{"model": "self-supervised image encoder", "train_examples": 147500, "image_size": 48, "translate": 0.12, "norm": "layernorm", "head_dim": 64, "qk_norm": false, "projector_out": 512, "projector_hidden_layers": 2, "cautious_weight_decay": true, "steps": 10700, "warmup_steps": 2140}
Rows from block 6 of a small self-supervised image encoder, named by matrix and row number. Rows with one number belong to one neuron. Each number is 128 + 32 x the weight over its row's rms, rounded and kept within 0 to 255. All counts start at 0. Numbers have three digits each.
After each neuron's rows are labels from the 100 images, of 14976, where the neuron reaches its highest value: "strongest on" is what is common among them; "place" is the part of the image that holds the peak. Only what is clearly more common there than usual is listed. The data: dashed paths with two dots that lie on the same path or on different ones.
# fc1: MLP up (model.blocks.6.mlp.fc1.weight, 1280x320), inputs 107-213
# fc2: MLP down (model.blocks.6.mlp.fc2.weight, 320x1280, transposed), outputs 107-213

fc1.481:129130127115155128201168104142135078136115111135135168111134110165150145121147102134129174160088115089141172080163132102066170124090119107101066157057083196185120187087087171108129138116118116099131090090155092053172124151229133160128103146114137125103161120077168120125139128094154131155127137083156156083119120118115127
fc2.481:126167133109131179105077141092106124084141062128148085067097206109108117098127167100100086070097134161067118112150176068087134109102111145128113093201156138084091156074099141158147124109103134171119187139102170082113143146153124181086149110106139149157125167160138154102155116097162142178146157074144141104059182159120107
strongest on: short paths
place: top left; bottom left

fc1.761:155166138121104137122157095079141114164139118129159131135126147093129102151129127060112153141132129165157082134118099137170107187109137123161184109029127087176143187159090149101045217112192099135166143096146129133126112178127147077082104124116095158156171092125116139154147092115098143143118178067085105167177160129125111
fc2.761:100091102117091109102172128169134121122129168172106082094095132149120138131124189124066136132079090121117146156038120109125192125147110138132064093151142167042113090132162053172129107153140126103164163117143109194088177182088127085109123164162175114165174107121092092128144087149120114144161094170117075131126104117149110
strongest on: short paths
place: top right

fc1.104:139103120065175154116119139148106128078168120087135118150101096167155157116084118141095180178154102140103106184123082105130161139126170093094090082183157122111155101143119134148134149122169173213092109150158182118135152152147121125168133134149169090215120139137105137127147115136121127082118119090141097100178144195183071
fc2.104:054068146126115128101177087140125117147196075124036138105186168174124135115064128157142193118135073120083123206094100098160114116126170029079146131109111105133162090200162070103120170135102117114120100168090095103131175130159144123087086079098102121117106081113113103144124115168136124159135126142071152119133163107105118
strongest on: long paths
place: bottom right; bottom centre

fc1.198:147121089076123091117184139156120105097203130084173130097120108132121063126141116166135139133118144119139174160198081172093163154126137115106140157139148124151099103166158091123154074100135153149153131125108205176104122181154038061206102129136118114146096134050103090151127146165113156075107100104149138155134135183091130
fc2.198:183149116175142183181101143120182102081095162069144128175067113127099133165154146131093110098139111166189165094164161164159113096113098156117053120129118163109135136161105170134163130166117106124190181128112073096096141098100167129108150169081113109144162174135124111092053065168096128075136122115131130105137153053100151
strongest on: many distractors; long paths
place: bottom right

fc1.96:141126149168130125134146152060103136115155136127155090069069096145174155073116150130105123109213175130093131160150071129105188071116123125086086169141158042068131110141139111164130138142093157142177143108093127132152137152131095100161148094163133094100118133128088129193129106138177108144125163117182111131133110125172091
fc2.96:154140137160151115103179117100169158131178134164154130097120157110071071142124114114134149187178124136105097090139154117149143182091130123158142144112158135138165070116156108081120136089161195127166085078150118095101105110125059117125089111136106149035128118166187120094129137134188112140159127083123104063103105119101111
strongest on: many distractors; long paths
place: centre

fc1.194:172143162172114097100149138178102080116083180065141097099116110130144106084101097119086100090124127138205093120181088200127112105045106170146152102123067139138122111122132122172182151104116133117179113127099122142121071126079159119178119173127099112062107141138161138117140111151122090057111142175161062132157087101147107
fc2.194:159125125166134126134122149092171161099182163094123137171105129106034073102148162130142131138164119130126126099084165133118137191147076146119101139089132083112188142156105192179151136157192082162093112146149138092158133082131121125110094143149094090110089158120110129115094176085088070132167188121091151128181173197088135
strongest on: long paths
place: bottom right; top right

fc1.60:175125142060068111112145192175070122133110085143100103174149133081152122093131176189141119125101125116106085114129114095094118122125116127161127143188108120167092152169124181057071180133125163155188141136047119139150048133091183136177171088103118131124084180074094160153148140132153086095145127149099115094111146157133093
fc2.60:158139122147124110121061099119126063138125103134144105099120154158081174143095077163118157107094182102149158146147110100017150149158067158126129148112151132121157122128099110127145141112181132130126131112179114169091164137110198135135159099090121096095127148085137130138096107066050107127089118131153100132129179141223113
strongest on: long paths
place: top left

fc1.588:104193139089122107157138112156116141146148192128161168163133147107131139120166151119087121114145135081106130128159150179154143137192145159153028146188130153159141125102123153148115141190101145070185093090134104070164159134183124103130112141136152107127139156131106106140110136168192130101137121083102137118122109196090129
fc2.588:129164072139135135125109140131076104181161111091148072118134119145124181177064163129134140109159103131178085118097105112143096115117131111127128096133157142094067138135169172131102203152163152145142130163193105092221173123140117106135125150132152143139140081132090128089172102192103153080083125106198166125122147146116106
strongest on: many distractors; long paths
place: bottom left

fc1.58:211169114186127207201114101100105128179161128151089120120101117191092127134122126134116070110097090113152067091122122126171133159154105112136148129070143123150125180116086136148130160111158127129183118127171114089144118099184148149114149214135187118131146145136150107115143105113067168170098178147131116142161158117172101
fc2.58:144148120114095128128121118175094084114110105143155164139091108086173174146188175171104155058144091134111149130128156113119109149124073171116110121145112156096110108190157131109093169114105107144164140123155071063155138148150083093123074161092136143133139113108148117143121087130117108134093127166094142126166114166161076
strongest on: short paths
place: middle left

fc1.405:156156101164096144101114158144120105138133094098143120127168127076174171104098130116138154072117096100110137158087179127092120140134128134093178137161064114174153142168111169086078155173096138123103123185085149130152135147092094129205140120156129106078116143100139160131105118165156134144153116114114118141135147130146096
fc2.405:172081149136098124132106128165132104162148087098081151123125101153124178197135094140085209099079176148150136110129163086024181143145106145128117140147135118095117126144103143121181132149121073092121154120140188153069154132090173145129195109064143110133105129094108186085166132046133169126072141093133132136136175157167147
strongest on: long paths
place: top centre

fc1.613:035097189148195096145111109157199138161104117139102144106143156110134129082196140135122115144134157109069138095099121178188120143191166167130082149183078130141151089127113151212087129191082091083106134057122096126099149172176115108143121146137144151079107163137136096152117188161157126107170111140113148104119164166115143
fc2.613:114118116188151123080135124169144107135139110130122077104149185071088163136124142181101116133153074101181161150082121149162157137176141121152169145084068107140132143161114120093147154118140153081147089126155084132184150129108106090141097146097048172100144150146142136126156132130108171147096131106150087126094110202176154
strongest on: many distractors; long paths
place: middle left

fc1.75:138104161139104115078099189150064104045131091087188096152145068138119100114135154059127142111143148099088136120118119113118155104196145113128112080210175112101155126078153178112149181169149134093059117113163128144092147146159111086158101066125095154150109141124131130112148094145178157075133137143117111117167154129190097
fc2.75:122081110155148104073137103148104085067193168139113082127118134161175086095122119135118195047148113141056125165139113151146102171127122097110164094119160047168112132175100087125101108192100163110142127100115115180163168126127138116121116076086128131165118079143095133145136090080051120109097143181101105110155133140095160
strongest on: long paths
place: bottom centre; bottom right

fc1.383:105111125112163121132190139132125138141157102138053080134129192108171104138132144137119134119101152074116139067143119141113135144123145177152136109120125091145121088171079182161089154102147059080178092193134107137109161108116136104093157091141119152065115128137159165106108153124151133183143079137175112149069131167090114
fc2.383:110076109190179158134113099115127106115115145112140087114101127147194200134157140141090178149129157132119134107068145126144121110109149117150153101131133079074123134116083131106113112150155107157163212071151146098114100208130123148106103116124110179147110154123065134080148123096119170095107172118110175186088171167100106
strongest on: many distractors; long paths
place: bottom centre

fc1.66:090027126115150129120135139099150107118099068156102176103130139106181166133112121115157100101142158164143127167209145098110121157106137126011104114145126102145164113164139125127174108055136134122081185173139132118160147077118139052127186160142134066178150105050111138098142150118135121073106125104065109145154085139065090
fc2.66:037125105132128114118116137068135070149140118174070139109129126097105119139080138159111118140102124125183118196169083149143042173190091112109148116129150108156124099138113084110055115130117134156052150127116104142124128092114146111111139096185112130159101144113159109145081130091166077112114103136145141151093123128179102
strongest on: many distractors
place: bottom right

fc1.220:150152125176127145093142139168157135166115124101140121161203096129136141144056123088119135097096091123099185134107131126081127099148114097102156103173127111091140134084126123127093145187095109081092106139102143154076186187156092140173151114150089135042095066140154142093044100155168133128137141128168114089115074113190132
fc2.220:151052122143140126157117131138151111076179135144121109125135136118103165189117146146095180062137134155143065114096140134126127150163154158101140167177142112151163091155115098118107092162145079121184120117116194166118116129130182166117139086104087109177091104138113144127153140051077104135055159141142126127146145134137139
strongest on: long paths
place: centre; middle left

fc1.166:116165105148151136083130153142138055105156130130062095123121198173108103065106153109148077130134161157139144108111078155067105175170159072138169053154146142129132120105189125123099150111033106121161085159069174180059140159127086132124057191170170111113143177150194183151145148158137082198108119150156146148159148072129125
fc2.166:116159115126093123146115080104135118140205157101119118150060126137134129125119133182129115105147095064116136169114108130147117115135114079151134112175111124132132136131123114126084103152171209177130196089120116119141141141159151146119076077039122174155132117193122082072092116155081090163142096145119158066128114185160101
strongest on: many distractors; long paths
place: centre

fc1.669:168175101067138064138142166142112172091143074052102137125119117173153132156140190056160145076182138143136117093155132103102101164157158087160089096110076136145057165073149087107150150106156120070072130126145152094130111120054120117116156144129191156140108211127151179142155131110120122194115181083126114075120101112104142
fc2.669:120133149111127151086127126147138145151099137136115134131148157125111206146072111080084168142132132177154157145158137114066075119105108169060122128121130145132151183118110137131109131147078143137122127117151169100165183121099146151149124130088156077089127102114109115136133157157094143155083132130102156143160152142073152
strongest on: many distractors
place: top centre; centre

fc1.435:131110166099096169142098156146138083118080149075120099114140164156190093203120099160125124145091110082181112152135116146110149144118121148152089177138192117164113135126100113166107129058104083130151144077147168172151133173115129131145156160131179107052156151099056166115071104157123117109165099111138126097134139101112167
fc2.435:147149144167129126136141143106177174049100139153192142151057141111087127177098190107087105032131126090120105170099092150132144112116147118152152148137145109152152155198069149159117070149178078158153139139080143145129145146108114074144122146134118149232158115139144174124177092115133095089194141165163113133138147133095109
strongest on: many distractors
place: top left

fc1.98:134097150105122096102089147087139167152181134133156127092123135133121164132121149125094104135201118213173132153113175168131189110172117132165100169064129129090132116132106087170141096139084209151126081106077159134101120135129063064132152107132141111134105142101142095108151080128131151124062094178139146133064162182136140
fc2.98:118105142109114152175135179113132151188162134150102105112141161124159096077103133162079139132066156112038107158151132150101126165110146152164141159136122166128063069119168196110126139167144184114130111171158167113130125189109124130117138146149135089141157127109139145143143143149103115173150144178089145127152124166109091
strongest on: long paths
place: top left; middle left

fc1.609:158076141124107148120137127105115079094099091120114201171117217161103125111079166169140160160145148124172076107141163158093085209150089144131099123144121106171169128255171064145139142070175094114106104162132098161105127141124139113062131128079128063070183091080169049145094124084132043121113122117081114128160169124136083
fc2.609:154129112120054095077132185159113071115132078103052146124135151073105114167062181131168134159155124120165107147139132109125081144123105141115110134208135111158144145143141037079093117131129163145105116123085158144132123140059141118144103156149144117139090126082132091184201071107094113102122127128100148125167092183194123
strongest on: long paths
place: bottom right; top left

fc1.255:134160090117067062110136114166214120089116119142117127179125102121114109142179147128116124150084161127202141185141105170113117113084077125127165103102176092141146104163053123099134102134146126119135165092068108159120094128031114154171140089136084165081121098124116147135093175140090151117116152106124123142130117103108157
fc2.255:101126099130111122099197116120131097222138104058146117126121158123126110050149060108086174063159118077136137138128161111128117111063127074067059151072125162164180124081110123158165152123095137191217124132114142089074145141154147153098131129080099106166134112159141138096107086157115165107170154115159097060113144123102135
strongest on: many distractors; long paths
place: top right

fc1.709:131120116158129041069178180113136118149092150110045145146146121091091131120184167161149161154127140106148145083141198107135116170080149155127091164110115087148116086190088070167129140122169099086154110129136133140127151138107147169179119129135149109125099126144126051173080137089144087101151127117101105074107136130127089
fc2.709:112127116170135113123135092121132098110113103140108134118129196139100175110101098152117159162098078125201107111109155126051176107164137202169116111161103132129158133123139076114098142067188085135113139098128129146066204194111120148135160114094122132191131137174076145090130105094095173127075105131151130091113119169117084
strongest on: long paths
place: middle left

fc1.372:065154107109100091123111088141093101088138131175185137126093121159140080149154092087100127138121148108148119165103138109155096090113097107073179133158157177170185069148149109141120154117118139161127176023079149103060116159074124122123144086143087125085154152097121167084095167153176172116216108136181113130147138119161194
fc2.372:111139122134116096112132099141148143108135160128122041083141150120092108110148140159153124106125082106125092088131202113118145113104156131119173118121122191149183112088063145146173115073103144157136076111156129113112175134105094106081152105060072094123138151108153134116125159106082071099155128106148138077155141200157123
strongest on: long paths
place: bottom right; top right

fc1.627:124147123083200153110117142098144180114035126130136137159135157137172140132111145071081114112107118142075139071080118135114135067103140132133148125142129103078097105114136142221132166146105135114214131109121164184061156178222147099175127126107159125109100165113120110132188104122089121155101132129201129185153116174125082
fc2.627:134169138072097103125161106183153134084153073078147178149129172123145111076104125164130122083163063143129121111149178110177064100144095084118159136154141086130174134133130162102079080175204117108153128154130130127206138183135119162173071105169145075133084142170138075102123120169112149147178126161099096131144123065153154
strongest on: many distractors; long paths
place: centre; middle right

fc1.764:122156072067160147103177106065128174162152105135168131134095139132131103133134157172160149162139109151120142110128165094095086145088145095104153140072137143145155178132160134150107111130168128027114182124089081087180128132131120109115104078160110131142097072131120113190105096136084153128161104107136111139110145117038110
fc2.764:127078128103146108130162143117126173108105209134131122155144136121177128107170128151082107130157136089151116174080159156187178103105153091118131103128117123136198141147127115162163124166132048077093148103039085156105117103137116114119106107144132065099175178136151064132122158131167148085130117141083100141118077116169116
strongest on: short paths
place: top right